{
  "arch": "transformer_decoder",
  "horizontal_flip": true,
  "levels_per_channel": 8,
  "width": 320,
  "mlp_ratio": 6,
  "head_dim": 48,
  "parallel_block": false,
  "lr": 0.0007,
  "beta3": 0.999,
  "alpha": 4,
  "epochs": 3.8,
  "lr_schedule": "linear",
  "warmup_steps": 580
}
Rows from block 2, named by matrix and row number. Rows with one number belong to one attention dimension. Each number is 128 + 24 x the weight over its row's rms, rounded and kept within 0 to 255. All counts start at 0.
# v: attention value (model.blocks.2.attn.v.weight, 288x320), inputs 0-159
# proj: attention output (model.blocks.2.attn.proj.weight, 320x288, transposed), outputs 0-159
v.15 [114 130 139  81 117 121 122 127 147 177 128 145 133 161 149 143 135 119 158 152 107  90 164 140 110 130 125 140 102 125 140 141 111 135 134 104 130 104 133 156  93 127  60 132 137  97 162  74 168 134 104 156 130 104 142 130 150 159 151 140 137 152 135 141 132 105 162 125 120 130 106 141 124 139 140 153 125 110 123  87 130 131 120 155 156 186 133 156 116 110 141 156 146 143 138 141 106 137 147  77 138 129 137 126 121 170 143 123 157 107  96 136 132 174 120 119 133  94 114 103  97 115 131 102 176 110 139 134 124 122 150 122 107 147 152  56 130 143 156 129 142 122 126 123 196 158 110 170 121 120 139  99 114 121 148 144 140 111  80 105]
proj.15 [173 133 135  98 143 139 154 135 105 145 148 176 124 130 116  90 110  82 110 163 133 115 115  84 133  20 104 140 115 161 126 125 136 110  95 154 108 129 134 114 132  90 138 109 126 131 109 123 106 165 138 130 117 172 140 104 128 147 122  85 149  92 125 150 146 140 120 180 146 150 122 121 109 165  72 163 106 108 118 116 160 146 156 164  98 133 131 110 129 147 127 142 114 127 130 151 112 103 133 124 146  86  57 130 109 120 130 139 141  99 163 130  98 126 138 173 125 130 132 140 155 140 166 161 130  77 118  84 108 123 110 121 121 116 140 144 111 144 125 129 112 103 151 111 101 152 145 122 110 131 147 138 107 112 123 114  64 121 145 111]
v.16 [ 86 137 153 167 125 140 186 151 151 117 118 125 126 142 106 117 125 127 149 131 100 118  71 104 121 122 121 145 133 123 119 121 122 136 120 116 100 114 103 103  90 120 103 165 105 152 166 139 156 153 173 136  89 102 158  89 130 155 146 166 148  89 119 159 136 117  81 123 138 124 132 129 118 139 126 170  77 127  67 152 138 134 133 136 124 111 128 104 127 125 134 180  92  55 147 176 110 102 146 160 129 142 188 137 151 144 130 138 125 155 115  99 120  87 148 134 138 135 118 163 112 153 135 126 154 135 143 131 129 122 126 139 137 129 161 128 123 143 142 134 144  93 109 150 154 152 156 155 156 158 121 116 126 103 121 152 125  89 138 160]
proj.16 [133 101 128 125 145 127  93 143 147 146 146 155 146 127 106 141 109 113 143 140 119  61 137  72 135  84 126 109 145 137 160 118 130 104 100 136 102  93 118 186 142 136 147 145 136  96  90 107 151 142 123 126 138 183 113 172 169 152 166 101 128 153 117  84 133 189 109 145 128 161 127 134 123 116 110 129 168 113 160  89 121 158 155 133  95 139 121 120 124  98 136  97 132 154 142 132 118 147 146 132 116 121 107 135 104 134 127 144 140 117 128 123 106 132 125  94 109 187 119 111 130 105 120 135 120  94 148 102 127 117 132 136 148 137 154 145 112 143 147 141  91 127 169 126 110 136 124 114 110 114 174  86 169 136 155 131 140 130 155 141]
v.17 [153 118 123 133 108  72  91  95 129 116 128 176 158 138 146 114 124 130  97 139 101 140  98 105 124 133 138 135 145 173  94 113 129 107 136 170  98 135 165 110 104 130 159  93 155 138 121 133  92 100 116 145 127 135 114 169 136 122 110 155 153 138 119 110 122 166 162 134 114 102 135 121 128 146 133 105 153 132 166 101 130 118 129 141 112 130 112 111 136 128 126 100 178 131 106 111 131 123 123  90 114 122 118  98 134 130 135 122 150 131 136 129 142 143 140 134 124 189 145 174  89  92 123 128  97 101  97 128 123 137 134  62 128 155 119 120 127 119 172  77 120  81 142 140 123 122 118 128 135 112 155 133 114 140 134 134  73 150  97 120]
proj.17 [122 146 144 104 138 148 159 115 117 146 133 131 134 134  92  90 114 135 131 109 154 126 129 154 139 179 133 111 113  97 106 127 126 135 124 138 112 137 128 139 119 106 122 156 136 137 120 112 118 141 139  95 124 100 149 129  93 106 159 159 123  84 141 148 201  82 117 116 128 124 114 137 155 155 135 123 116 157  92 155 131 153 115 125 133 137 148 130 119 109  91 151 140 148 191 130 114 133 170 122  82 125 156 114 156 126 172 103 126 106 120 137 119 145 129 126 156  65 154 135 150 167 157 101  93 142 102 104 136 106  96 128 161 128 156 101 111 140 135 141 163 168 106 133 165 106 172 125 130 148  96 113  95 114  78  86 165 128  95 131]
v.18 [126 121 123 119 145 161 141 178 119 198 122  80 178 133 106  97 117 126 121  68 143 151  73 148 139 135 122 114 117 110 120 135 169 136 142  94 124 118 126 142 107 140 117 131  94  93  73 113 148 104 136 117  90  91 121 111 122 101 141 118 124 145 129 105 143  77 134 117 115 157 147 114 112 146 116 136  98 155  96 176 122 134 131 144 124 128 122 171 134  71 144 157 130 140 118 141 140 103 125 112 105 144 135 117 131 138 130 110 132 146 141 196 121 152  99 149 144 111 152 130 103 116 115 120 183 128 163 141 138  94 109 183 158 165  89 108 127 147 146 134 114 114 118 114 114 114 146 102  76 137 108 137  77 137 109 114 179 145 108  94]
proj.18 [132 103  99 147 145 116 130 110  98 106 130 176 102 137 138 146 151  83 124 138 115 110 155 112 130 151 142  87 136 124 109 113 109 135  90 114 102 164 139 132 142 114 181  99 124 132 174 146 114 144 165 124 157 165 137 158  96 105 112 133 113 156 137 124 137 123 129 125 150  83 156 133 143 132 134 162 133 112 128 153 110  65 170 114 118 120 165 122 109 136  92 128 141 132 102 129 150 117 152 165  83 131  95 128 127 152 138 157 153 106 155 116 118 141 160 108 129  95 121 111  93 126 136 117 122 143 101 138 123 139 133 100 107 169 118  83 129 123 100 108 105 151 125 126 120 119 117 143 157 139 115 140 167  96 157 142 128 153 152 131]
v.19 [109 129 143 165 133 123  90 109 127 104 137 143 116 135 157 177 137 128 146 154 191 102 211 145 137 126 130 119 175 117 152 163  95 110 124 128 159 121 119 143 158 130 179 144 189 110 136 107 140 149 150 162 173 162 133 131 172 106 126 112  95 107 141 140 120 188 129 129 114 114 127 141 145  92 158 139 143 120 166 115 144 117 151  67 152 139 155  94 117 128 160 125 143 149 146 132 127 138 131 163 119  47 128 162 118 107 125 146 138 148 121  75 151 116 143  86 125 121 133  85  99 164 121 133 149 132 138 120 118 149 128 105  80 124 141 167 129  94 100  98 134 171 134 156 116 103 131 120 132 132 151 165 157 119 143 136 128 117  95 145]
proj.19 [138 138 121  96 118 143 146 123 105 101 123  81  92  91 133 162 166 138 123 126 105 143 103 154 137 127 160 158 141 111 142 123 140 121 155 113 116 130 135 122 149 108 126 130  93 113 165 176 116 107 121 126 141  54  74 131 119 136  94 174 175 172 106 142 128  80 132 106 140 129 104 118 126 156 113 118 128 157 152 115 132 107  76 135 145 160 130  89  82 141 130 116  91  93 102 125 142 137 148 144 140 132 156 105 138 156 113 134 109 179 156 135 160 105 120 137 133 140 112 158 148 124 158  77 102 184 100 140 126 125 123 141 166 114  81 110 148 132 136 150 161 114  97 110 145 120 168 133 110 119 143 132 154 134 130 142 129 136 140 142]
v.20 [149 129 136 126 139 150 138  96 122 153 140 120 117  95 137 152 120 117 173 123 156 116 164 180 122 125 122 130 127 181 118  96 143 153  83 128 150 139 115 120 146 132 115 110 191 121 157 125 132 152 102  96 143 165  89  87 106 155 116 112 134 117 123 101 138 153 109 130  98 138 152 117 141 115 119 123 133  86 111 124 132 100 135  90 146  70 122 100 108 154 145 134 107 109 139 122 139 158 104 165 108  93 147 142 130 104  96 149 100 154 146 146 141 122 111 124 137  88 116 109 177 181 141 148 132 157 142 122 123 123 148 160 129 125 134 111 129 115  95 120 158 112 103 121 122 123 132 107 126 142 127 125 190 150 137 159 170 145 150 172]
proj.20 [140  68 100 124 136 116 130 151 157 117 157  86 142 140 125 142 178 178 120 155 118 130  82  62 128 149 109 113 120 112 174 140 129 126 161 110 122 133 138 111 161 102 141 157  96  93 133 137 138  97 128 154 134 135  93 132 150 150 153 122  81 154 135 101  94 148 132 134 174 162 155 132  85 106 144 114 143 151 165 145 111 158 118 116 122 151 142 151 153 119 144 157 120 116 114 125 105 100 131 123 170 170 118  96 142  96 132 113 160 135 137 130 164 111 113 103 116 167 145 126 137 101 106 112 142 110 150 123 155 156 158 109 116  94  85 150 147 103 125 147  88 127 194 140 127 136 135 104 130  87 139 133 117 149 122 101 149 148 124 101]
v.21 [109 125  89  95 111 126 138 172 118 146 128 105 142 146 151 142 107 138 153  91 163 107 120 107 142 132 111 131 153 157 123 130 139 121 135 136 122 135 105 150 146 154 168 132 153  94 116 143 125 151 123  19 122 109 102  65 112 130 120  92 131 147 126 133 128 137  85 129 148 179 143 116 139 145 123 133  98 153  73 106 121 120 131  91 123 110 123  97 136 118  95 140 120 120 137 122 145 122 117 114 132 155 161 135 147 158 133 137 106 162 114 123 122 140 120 120 123 172 154 159 131 136 122  99 154 149 124 143 120 110 138 161 122  64  83 156 127 145 112 163 146 122 107 141  75 150 155 104  84 130 110 151 165 101 115 128 175 139 161 128]
proj.21 [109 123 105 147 178 121 124 137 159 121 136 101 121 164 146 145 150 113 126 129  86 130 130 136 154  98 136  99 125  96 188 126 110 166 190  98 133 139 149  77 149 122  98 112 108 117 112 101 166  88 111 174 121 134 149 122 150 126 130 134 154 113 145  85 123 144 125 113 130 134 107 168 124 114 133 113 154 140 148 157 138 124 104 113 124 116 138 144 117 120 162  93 145 120 100 140 136 146  87 129 171 122 151 110 107 142 110 123 154 130 146 120 113 130 103  98 138 168 142  95 118 124 110 114 138 122 167  99 168 160  63 140 142 140 179 137 113 114 117 118  92 100 115 168 137 127  75 123 148 114 161 137 161 158 139 122 121 154 126 134]
v.22 [ 78 139 144 141 115 123 122 123 133 127 108 104 114 118 149  97 132 137 112  65 151 142  97 161 139 129 142 140  79 163 108 150 157 120 137 143  99 122  98 124 141 112 151 135 177 128 155 168 119 182 131 118 139 131 120 113 125 165 143 154 128 135  78 125 130 103 152 136 101 115 133  99 113 160 117 138 101 114  90 144 100 140 140 144 161 107 154  87 145 107 117 112 139 120 162  93 148 118 157 174 145 109 157 160 140 122 131 123 117 174  93 118 144 141 170 128 144 172 125 115 160 139 152  74 123 135 121 139 131 119 114 139 122 124  89  79 135 128 128  89 153 167 123 110 147 146 114 117 165 126 139 141 139 130 111 142 162  88 125 166]
proj.22 [146 125 117 110 134 145 154 154  87 113 150 158 140 145 121 127 149  97 138 189  80 112 161  97 129  60 160 129 109 135 121 109 109 143 109 143 154 122 153 127 139 151 125  93 144 104 116 157  75 141 101 106 111 140 100 149  79 127 134 105 109  90 135 140 123 125 134 186 128 158 148 106 136 164 113 155 143 127 140 161 141 114  96 155 114 126 140 196 154 122 114 129 136 138 149 122 101 122 144 124 130 161  81 105 160 135 149 118 124  90 119 125 118 126 146 113 108 104 134 115 111  97 135 149  96  84 123 126 153 137 155  98 121 148 211 165 109 139 135 141 127 122 155  98 131 124 170 116 117 117 136  94 140 130 148 116 141 130 130 114]
v.23 [115 136 126 152 126 117  91 131 122 170 119 130 159 110 125 135 114 124  72 115 163 129  90 124 169 127 131 128 157 103 118 134 143 107 129  60 122 105 108 100 101 161 163 139 142  92 106 160 113 132 151  76  83  61  93 109 168 143 107  88 137 111 102 121 128 139 143 126 148 122 131 126 125 123 117  94  84 131 102 133 128 136 154 102 125 108 136 127 148 118 129  94  80 132 118  79 138 128  94 135 126 176 141 121 120 113  69 143 134 169 147 142 138 165 102 145 138 182 136 163 132 154 128 124 187 150 153 142 124  88 117 120 123 156 125 110 113 131 108 112 149 105 102 142 132 132 163 122 134 141 125 131 167 130 125 124 119 118 131 134]
proj.23 [126 132 110 118 191 120 139 139 195 120 113  90 120 114 134 142 180 114 156 116 132 122 129 112 139 141 119 159 127 113 128 161 100 123 167 128 114 160 142 133 133  98 140 118  85  89  94 132 148 120 126 180 130 119 138 150 125 101 134 122 123 146 145  94 131 145 114  72 147 142 122 148 125 112 138 118 126 141 136 139 136  93 168 132 136 123  91 144  95 129 145 133 121 122 130 149 125 102  94 171 154  90 164  92 147  99 142 135 150 117  87 136 155 115 122  75 157 164 143 108 139 110 103 170 117 142 125 120 164 166  65 116 116 153 158 177 150 113 106 160  98 161 185 157 130  98  90 105 128 128 115 135 161 119 114 152 171 168 104 119]
v.24 [132 134 121 198 145 127  99 144 123  93 110 137 124 113 151  98 126 130 109 111 163 144 119 109 166 124 136 109 158  72 154 142 112 124 139 121 120 131 139 115 111 146 181 124 100 120 120 182 112 140 149 150 126  68 117 145 147 129 129 123 132  93 133 131 113 152 151 123 126 106 120 124 125 118 149 108  84 131 141 138 121 135 152  70 123  81 122 113 110 142 126  64 122 130 132  95 121 157 121 201 140  85 130 137 121 102 129 118 138 175 133 129 136 146 134 127 133 200 117 112 171 145 121 153 155 125 170 151 122 122 110 114 117 133 118 148 128 126  90 105 144 120 126 121 113  78 174 102 174 153  96 155 135 121 114 125 143 123 131 130]
proj.24 [116 166 141 101 138 145 114 148 133  96  71 102 127 102 125 161 176 118 135 120 143 135 132 131 157 157 168 183 142 104  90 161 106  97 164 148 149 127 118 153 109 146 133 116 126 110 143 147 114 132 117 133 143  70 117 136  90  98  84 107 167 136 140 132 104 153 118  85 144 140 137 116 151 121 144  91 125  95 120 114 140  88 100 132 167 137  96 148 116 106 126 107 103 139 146 115 131 125 108 194 118 117 189 104 130 123 147 120 116 120  57 123 176 106 141  88 112 133 149 120 126 117 112 107 117 172 145 165 100 141  77 110 116 138 136 126 152 122 114 142 148 159 126 135 129  74 159 129 155 144 127 127 186 110 111 145 152 158 110 152]
v.25 [161 133 120 105 141 131  98  93 127 128 124 151 118 124 155 169 138 110 186 185 129 114 191  62 106 120 130 127 121  64 161 142 101 146 109 167 155 137 153 119 157 132  61 141 115 133 116 129 109 107  93 117 154 160 133 136 113 133 117 100 117 113 148 132 115 151 138 138 148 133 108 148 138 118 141 133 147 134 151 120 147 151 127  90 145 142 129 168 135 194 124 145 117 154  98 115 120 154 135 145 156 129 116 140 109 103 116 128 106  78 116 106 120 124 132 116 119  57  99 107 145 126 128 143  91 118 127 117 122 156 140 112 108  79 138 160 140 124 118 125 128 155 139 115 115 112 117 127 148 118 107 100 142 129 111 123  74 127 110 134]
proj.25 [131 138 171 156 126 139 118 139 160 147 103  77 133 121 108 127 147 166 130 120 155 163 103 217  84 168 110 135 134 159 115 121 140 100 154  97 129 120 132  81 118 123 139 128 105 121  96 118 118 138 125 163 130  77 114 134 144 101  65 123 168 149 118 135 119 115 121  83 111 122 111 103 113 111 116  85 107 151 124  90 127 131  84 152 158 118  92 101 110 115 138  87 125 111 117 142 147 114  95 118 167 118 170 131 122 122  88 109 108 172 121 132 186 141 108 183 148 173 128 150 130 125 104 133 186 162 126 141 113 150  81 127 126 105 119 134 127 127 135 117 118 139  95 126 116 137 132 153 126 134 137 169  99 146 116 134 106 120 147 126]
v.26 [173 121 109  89 158 135 106 127 124 199 117 100 133 117 143  89 122 123 200 116 156 121 154 151 120 132 128 114 135 130 145  62 135 133 124 157 124 150 148 157 123 127 142 101 121 132 122 108 130 111  65 124 155 179 110 118 115 108 124 130 165 177 140  89 125  98 123 113 122 142 125 128 134 140 142 151 136 146 120 127 130 118 141 131 126 132 121 145 134 102 135 165 172  96  90 122 147 122 115 145 157 126 130 134 109 166 106 150 133 117 102 187 155 150 108 117 134 136 152  67 129  94 121 145 146 157 166 100 130 151 108 144 159 146 123 120 137 136 130 119 138 124 126 143 126 138 126  94 137 118  84 112 116 152 120 161 169 153 102 126]
proj.26 [135 108 136 181 137 131 177 158 175 119 131 149 123 133 113 125 168 172  98 146 125 150 129 135 120 152 106 114 148 116 104 140 147 120 104  77 138 101 139  71 148 136 169  97 153  91 150  90 158 103 150 159 102  60 100 138 149 117  88 130 140 162 125 182 134 127 123  72 135 123 142 138 142 126 135 115 132 116 143 110 131 105 106 133 130 143 126 106 100 134 115 149  99 126 138 132 144 111 116 115 105 161 106 122 110 109 159 116 134 136 148 145 138 154 131 137 142 159 156 109 147 148 157 115 189 137 112 148  99 135 140 105 108 126 100  78 133 104 121 116  99 141 145  94 118 115 128 131 113 128 144 145 119 119 120  82 124 111 158  86]
v.27 [133 124 126 108 140 138  97 155 120 129 114 129 143 107 128 149 122 103  99  84 119  99 168 117 142 128 143 116 109  95 120 129 114 107 117 127 131 129 108 107 144 124 142 189  80 146 118 144 130 134 125  79 145 122 136 151  65 103 127 125 146 104 109 125 128  98 158 125 148  76 109 152 110 122 106 153 138 137 120 106 122 156 131 177 121 163 148 159 133  99 124 160 235 113 102 125 152 126 112 124 127 163  91 107  57 157 137 138 147 118 151 161 141 118 117 160 137  97 146 126  66  80 131 106 142 149 127 122 133 127 122 164  90 192 128  62 114 113 138 161 112 191 133 150 139 166 141 149 140 114 104 141 146 158 150  76  90 165  96 122]
proj.27 [137 156 125 112 113 109 189 122 165 119 136 139  94  92 106 138 129 164 111 101 162 136 112 195 115 182 126 143 172 127  80 127 144 129  98 148  95 140 112 119 111 143 140  92 151 110 123 147 122 119 119 169 112 108 112 131 176 111 124 151 139 152 116 123 110 118 101  69 119 117 104 137 151 172 113  84  75 122  90 142 101 113 106 153 134 132  64 104 104 143  92  78  81 129 112 128 150 116 119 144 131 132 184 175 155 112 133 124 152 155  94 114 118 129 129 144 137 135 114 146 173 147 119 163 128 130 114 142 110 136 118 127 138 119 119 117 135 125 138 130 151 149 140 129 105 107 130 164 140 132 116 134 133  88  96 153 126  85 128 121]
v.28 [124 120 112 152 137 167 136 151 146 105 144  88  86 164 148 140 130 112 176 125  97 125 113 138 144 129 126 130 121 107 134 154 140 158 151 111 128 108 155 125 103 159  71 113 141 116 153  80 155 142 128 137 134 129 140  89 157 145 146 133 147  98 133 115 128 195 105 125 114 161 123 132 134 100 143 152 109 113 120 183 140 107 110  36 116 115 127 103 107 152 148 131 106 118 150 150 112 130 116 126  72  80 170 121 117 149 106 125 122 192 129 119 133 134 128 115 123  99 114 140 144 152 131 111 160 147 147 152 123 136 135 155  93  97 141 139 148 109 101 179 145 106 104  96 135 114 116 142 134 137 132 175 143 121 119 113 176 105 188 129]
proj.28 [103 132 107 194 142 124  93 133 121 132 153 130 123 139 158 150 152 143 111 152 158 119 141 102 143  81 110  83 157 114 154 139 145 146 108 148 140 182 126 112 132  83 154 176 105 114  95 126 172 121 138 117 170 171 137 103 115 143 147 101 104 175 133 119 149 151 153 153 156 114 145 123 114 113 122 117 143 119 158  99 106 137 177  93 128 104 102 182 140 115 166 112 131 152  92 124 153 139 134 138 192 167 112 142 124 128  91 120 151 128 143 124 144 119 107  97 101 181 152  88 111 139 126  98 147 114 151 118 152 145 106 116 110 126  72 116  99 127 115  74  97 118 152 122 106 147 136 100 139 116 128 149 169 152 155 121 109 144 108 145]
v.29 [133 129  87 123 116 109  66  94 113 142 126 151 118 137 160 179 132 140 138 147 184 114 198 136 131 131 129 119 157 104 145 146 138 114 131 172 144 139 124 159 148 130 129 105 156  90  96 104 116 122 125 163 179 148  89 139 134  87 111  95  76 141 145 106 123 167 126 130 135 133 136 140 147 129 142 127 136 136 167 102 126 127 167  75 125 133 111 129 109 144 136  94  98 148 127  97 133 150 129 147 133  89 146 154 109 106 166 144 146 155 105 117 148 142 126 102 127 149 121  95 132 139 114 137 134 131 121 130 116 136 121  78 102 106 123 186 146 121 103  93 129 167 136 123  77  80 127 117 101 103 128 140 143 121 124 136 144 118 133 113]
proj.29 [136 139 125 148  95 136 148 136  85 104 136  92 111 145 136 129 128 142 112 152 103 178 117 169 119 156 164 135 132 137 147 118 124 151 177  97 133 113 145  96 135  99 134 119 130 133 183 139 112 114 123 118 142  69 122 143 146 137  93 142 154 144 146 152 123  68 147 130 123 102 102 122 133 108 144 137 144 135 140 146 131  96  53 129 158 133 186  99 131 134 137 156 125  81 126 113 147 113 147 121 126 122 104  83 156 158 104 121  92 154 170 133 143 150 133 136 124 107 136 130 112 134 163  84 117 160 105 145 138 127 149 132 133 131  89 108 150 116 133 122 153 113  69 108 154 140 136 131 128 131 126 161 139 142 151 120 114 126 131 117]
v.30 [138 131  85 134 114 133 162 117 104 125 132 133 109 135 152 104 112 152  97 126 176 194  99 127 153 131 118 128 131 151 135 135 126 157 158 166 108 136 118 145 137 153  98 100 154  65 108 146 108 115  91 109 124 107 109 110 132 143 122  90  55 117 147 110 133 134  90 125 147 175 124 113 134 161 145 102 105 161 119 141 118  75 144  95 152 120 109  97 119  79 129 126  86 141 146 124 122 118 125 157 136 140 140 133 187 148 122 121 134 138  84 162 101 118 138 112 129 152 125 123 142 153 110 151 149 142 160 130 126 128 154 169 145  85  97 164 129 152  96 126 131  94 137 185  56 123 124  90  74 125 120 176 100 131 111 133 151 140 144 101]
proj.30 [121 144 124 127 108 131 102 137  84 141 103 118 135 149 141 146 143 140  88 152 119 148 122 137 152 101 182 133 178  92 156 111 113 155 143 110 187 139 134 146 161 136 112 143  97 111 158 142  97 130 100 112 171  99 144 105 117 128  63 110 180 117 139 113  81 138 172 156 113  83 140 114 141  85 132 142 173 116 171 125 137 114  91 126 115 118 141 133 147 130 140 139 162 154 129 152 159 154 141 152 112 113 103 106  88 126 149 114  56 106 153 115 156 144 160 152 127  88  91 131 112 143 122 103  74 143 145 128 130  93 142  76 114 125  92 112 148 118 128 124 144 159 127 105 126  94 151 119 133 143 129 124 151 117 175 120 111 143 152 144]
v.31 [147 126 103  77 119 159 167 185 121  95 134 112 116 122 114 116 134 127 145 140 105 180  88 123 136 127 124 132 145 180 138 158 100 131 173 143 115 109 131 176 149 134 129 132 124 121 157 100 114 147 123 107 141  83 137 113 135 107 132  75 146 150 155 122 127 131 141 130 125 131 125 118 129 109 138 113 132 136 127  99 119  88  92 162 152 104 143 130 165 107 103 147 122 111 167 145 143 114 135 119 128  97  94  64 153 124 156 125  92 122 139 139 129 115 110 131 117 132 166 148 151 109 118 121 128 148 116 125 127 110 135 144 144 158  95 169 137 124 169 180 130  97 126  77 122 125 111  86  83 129 134 162 121 130 126 163 168 137 173 111]
proj.31 [ 82 132 129 162 143 107  96 113  80 155 145 151 131 162 123  97 124 135 117 113 200 124 149 124 141 104 151 111 132  78 143 132 125 129 120 108 124 139 111 146 134 124  80 137 144 143 123 128 167 107 127 158 132 159 156  92 108 151 132 141 106  83 105 151 137 125 131 121 143 137 104 145 152 156 100 145 132 141 118 134 155 132 167 128 128 121 117 144 123 129 152 120 140 162 109 112 156 148 114 122 159 151 183 173  92 100 109 129 137 130 142 118 118 126 125 102 128 157 133 135 124 155 117  88 147 131 145  93 143 128 100 134 132 120 105 105  90 128 124 123 162 104 146 195 137 148 161 114 140 155 103 127 143 155 138  75 128 162 123 125]
v.32 [142 134 140 123 138  94 121 134 116 166 120 105 138  98 127 151 133 120 106  94 150 117  46 105 145 131 141 122 115 159 127 140 117 101 138 122 104 139 124 102 141 130 194 142 166  60 131 165  97 144 124  56 109  66 129 126 108 133 134  99 200 109 116 137 126 137 131 126 147 124 129 136 124 133 121 127 121 141 109 146 140 114 108 144 132 130 141 127 163 144 100 103 130 174 146 107 154 115 120 188 129 169 104  76 134 144 110 132  87 176 153 164 117 137 135 136 128 177 149 189 194 176 142 104 128 161 132 144 129 130 149 139 119 141 104 127 113 127 123 131 149 123 130 147 137 155 138 123 114 152 106 146 205 136 144 113 135 131 152 143]
proj.32 [ 86 124 143 108 166 118  90 147 153 101  76 104 121 129 128 123 161 124 154 113 155 138 152 130 156 133 141 165 118 100 112 140  99 107 162 121 139 131 116 115 121 134 162 135 111 148 109 140 122 127 119 144  95 115 141 128 144 122 144 118  84 102 137  97  58 129 123  82 151 148 155 132 123 124 116 115 126 119 114 150 133 119 129 138 127 117  47 149 124 118 115 135 133 109 134 136 135 133 104 173 170  97 191 138  93  96 139 128 154 129  56  99 162 123 135  93 126 163 107 122 116  74  66 172 152  91 157 136 139 145 105 118  92 130 157 132 142 124 129 157 139 154 123 192 138 128 127 121 179 114 105 127 134 136  96 139 147 181 106 129]
v.33 [ 94 122 129 131 112 160 179 130 118 114 119 141  95 140 138 150 126 135 128  89 139 160  89 133 125 131 122 129 117 191  96 146 154 148 167 120 125 120 118 127 118 155 107  85 111  95 128 104 109 174 111 110 152 135 107  88 171 123 127 103 131 120 135 136 122 174 112 128  96 149 155 133 143  94 143 141 111 123 122 217 161 109 122  89 122 113 148  83 135  97 127 161 146 121 155 112 124 130 128 139  87  79 154 119 135 140 124 119 111 193 157 129 124 109 138 146 119 142 139 161 122 142 127 110 175 119 128 124 126 122 128 104 112  87  84  75 154 127 122 167 142 143 123 123 142  98 146 111 111 124 158 158 107  83  89 130 155  86 178 147]
proj.33 [117 137 110 171 125  84  96 127 133 133 172 134 109 141 164 147 152 110 113 136  87 130 132 128 128 141 160  50 127 100 145  98 134 138 113 150 137 193 142 141 122 109 142 171 121  95 125 147 146 104 141 111 144 154 156 122  78 147 115 158 109 121 120  85 164 111 172 159 146 127 112 118 110 142  96 164 160 124 171 113 126 140 112 107 107  76 152 192 118 120 118  97 167 156  94 137 131 134 117 137 137 184 121 134 132 155 136 113 132 111 112 140 133 150 133 110 110 139 118 108 105 158 140 121  76 102 145 124 140 135 107 123 128 164 112 144  81 135 108  86 125 129  98 168 154 137 139 155 137 137  91 127 142 140 157 129 116 138 130 115]
v.34 [157 112  89 159 115 133 111 198 154 107 141 117 127 156  67  71 121 114 101 134  85 148  85  78 125 124 131 147 159 110 126 133 148 135 121 147 126 117 160 144  76 133 156 102 100 163 100 142  94 136 128 101 132  82 143 111 163 113 129 147 135 149 110 126 123 130 108 134 172 119 122 123 138 114  91 115 153 130 146 138 134 146 127 144  75 118 141 113 145 164 117  95 128 154 125 155 104 115  97  71  81 130 119  92 107 126 137 131 136 149 170 131 128 104 117 128 135 167 132 166 110  97 133  99  92 113  68 149 124 131  84  97 129 155 118 139 120 106 134 141 123 141 127 146 111 104 119 129 137 108 148 131  79 120 124  87 112 127 132 111]
proj.34 [104 137 128 135 157 112 126  93  94 130 156 109 133 138 143 125  94 115 147 108 175 105 140 156 144 169  99 100 118 105 122 139 123 147 143 141 105 139  96 138 104 119 102 138 131 180  83  98 167 124 127 130 128 173 154 148 122 114 184 115 103 147 132  92 165 105 145 124 115 107 116 138 126 125 156 113  96 111 101 148  81 111 172 100 146 120 144 142 136 116 134 140 141 138 126 126 125 138 165  97 108 124 160 166 141 118 106 143 159 139 101 128  91 143 117  91 196 125 153 120 111 107 115 133 151 146 127 116 159 124 144 166 141 146 171 120 136 133 144 114 121 139 133  95 133 129  89 124 128 117  94 130 153 129 123 166 161 167 104 152]
v.35 [153 128  97 116 103 111  91 101 137 110 130 142 118 131 115 170 115 131 145 194 115 143 126  61 137 124 123 141 165 124 151 139  97 101 149 147 122 114 133 159 145 122 144 101 161 140 135 113  89 141 111 155 129 118 127 120 160 127 106 113 103 115 152 118 114 173 106 134 140 129 143 134 141  92 122 106 113 132 182 106 128 125 122 124 104 110 121 105 157 198 147  80  83 141 153 158 108 134 135 140 109 123 130 116 149 110 135 148 113 138 115  98 129 106 141 111  98 142 129 145 129 119 129 134  51 133 127 104 124 151 129  89 119 145 119 206 135 123 145 129 122  76 130 122 137 111 120 115 128 127 156 130 143 120 141 147  60 119 199 140]
proj.35 [ 81 146 144 152 152 122 116 127 157 134 142 105 156 142 144 122 136 110 174 101 142 126 149 166 131  91  95 149 128 130 122 148 142 115 194 121 121 118 120 106 120  96  81 157 124 120  82 120 184 138 143 151 132 123 139 117 154 150 154 113 182 105  99 125 149 137 137 106 122 169  66 157 120  96 137 132 136 166 110 113 137 153 150 127 138 127 131 123 138 109 146 146 126 103 135 128 110 138  88  99 167  76 157 118 122 107 102 135 101 146 179 145 115 139 111 129 148 185 128 123 129 128 115 132 164 117 112 102 151 120  79 185 138  95 128 160 102 135 154 132 116 131 106 155 138 147 122 125 114 138 125 132 139 152 121 108 145 149 125 142]
v.36 [110 134 149 147 161 137 135  97 131 132 116  92 126  76 147 180 134 120 127 151 166  99 153 144 133 126 130 110 132 113 134 112 103  98  98 103 143 129 128  94 167 126 163 114 152 121 127 109 155 143 137 182 131 139 117 114 139 151 113 108 124  91 139 137 137 137 103 116 103 133 140 135 126 112 120 134 129 136 151 116 151 124 156  98 140  84 132 114  92 145 183 139  62 136 122 141 136 147 114 182 133  96  83 143 129 111  76 154 104 106 152 120 130 100 138 116 141 122 127 147 144 180 138 180 131 160 147 107 130 134 134 151 111 132 194 146 113 130  86 121 124 120 126 144 116 119 149 117 133 158 131 142 196 132 134 173 138 162 128 160]
proj.36 [136 110 124 128 143 121 119 131 171 112 103  93  98 117 119 147 196 147 145 107  97 141  93 108 136 175 132 129 148 123 137 132 139 101 120  83 153 141 121 124 120 142 160 161  62 115 149 170 141 108 165 133 145 116  92 130 144 130 144 162 110 194 130 129  88 158 107  69 140 127 148 113 125  86 130  97 153 123 145  89 134 138 132 106 115 150  73 113 123 132 139 110 117 121 119 151 121 114  98 189 100 125 172 123  94 123 133 120 112 151 139 126 174 132 143 124  73 129  96 115 114 165  98 148 141 160 129 156 113 120 142 106 119 112  87 103 145 107 112 152 130 129 140 168 152 120 127 132 134 114 172 125 118 114 117 150 138 118 151 122]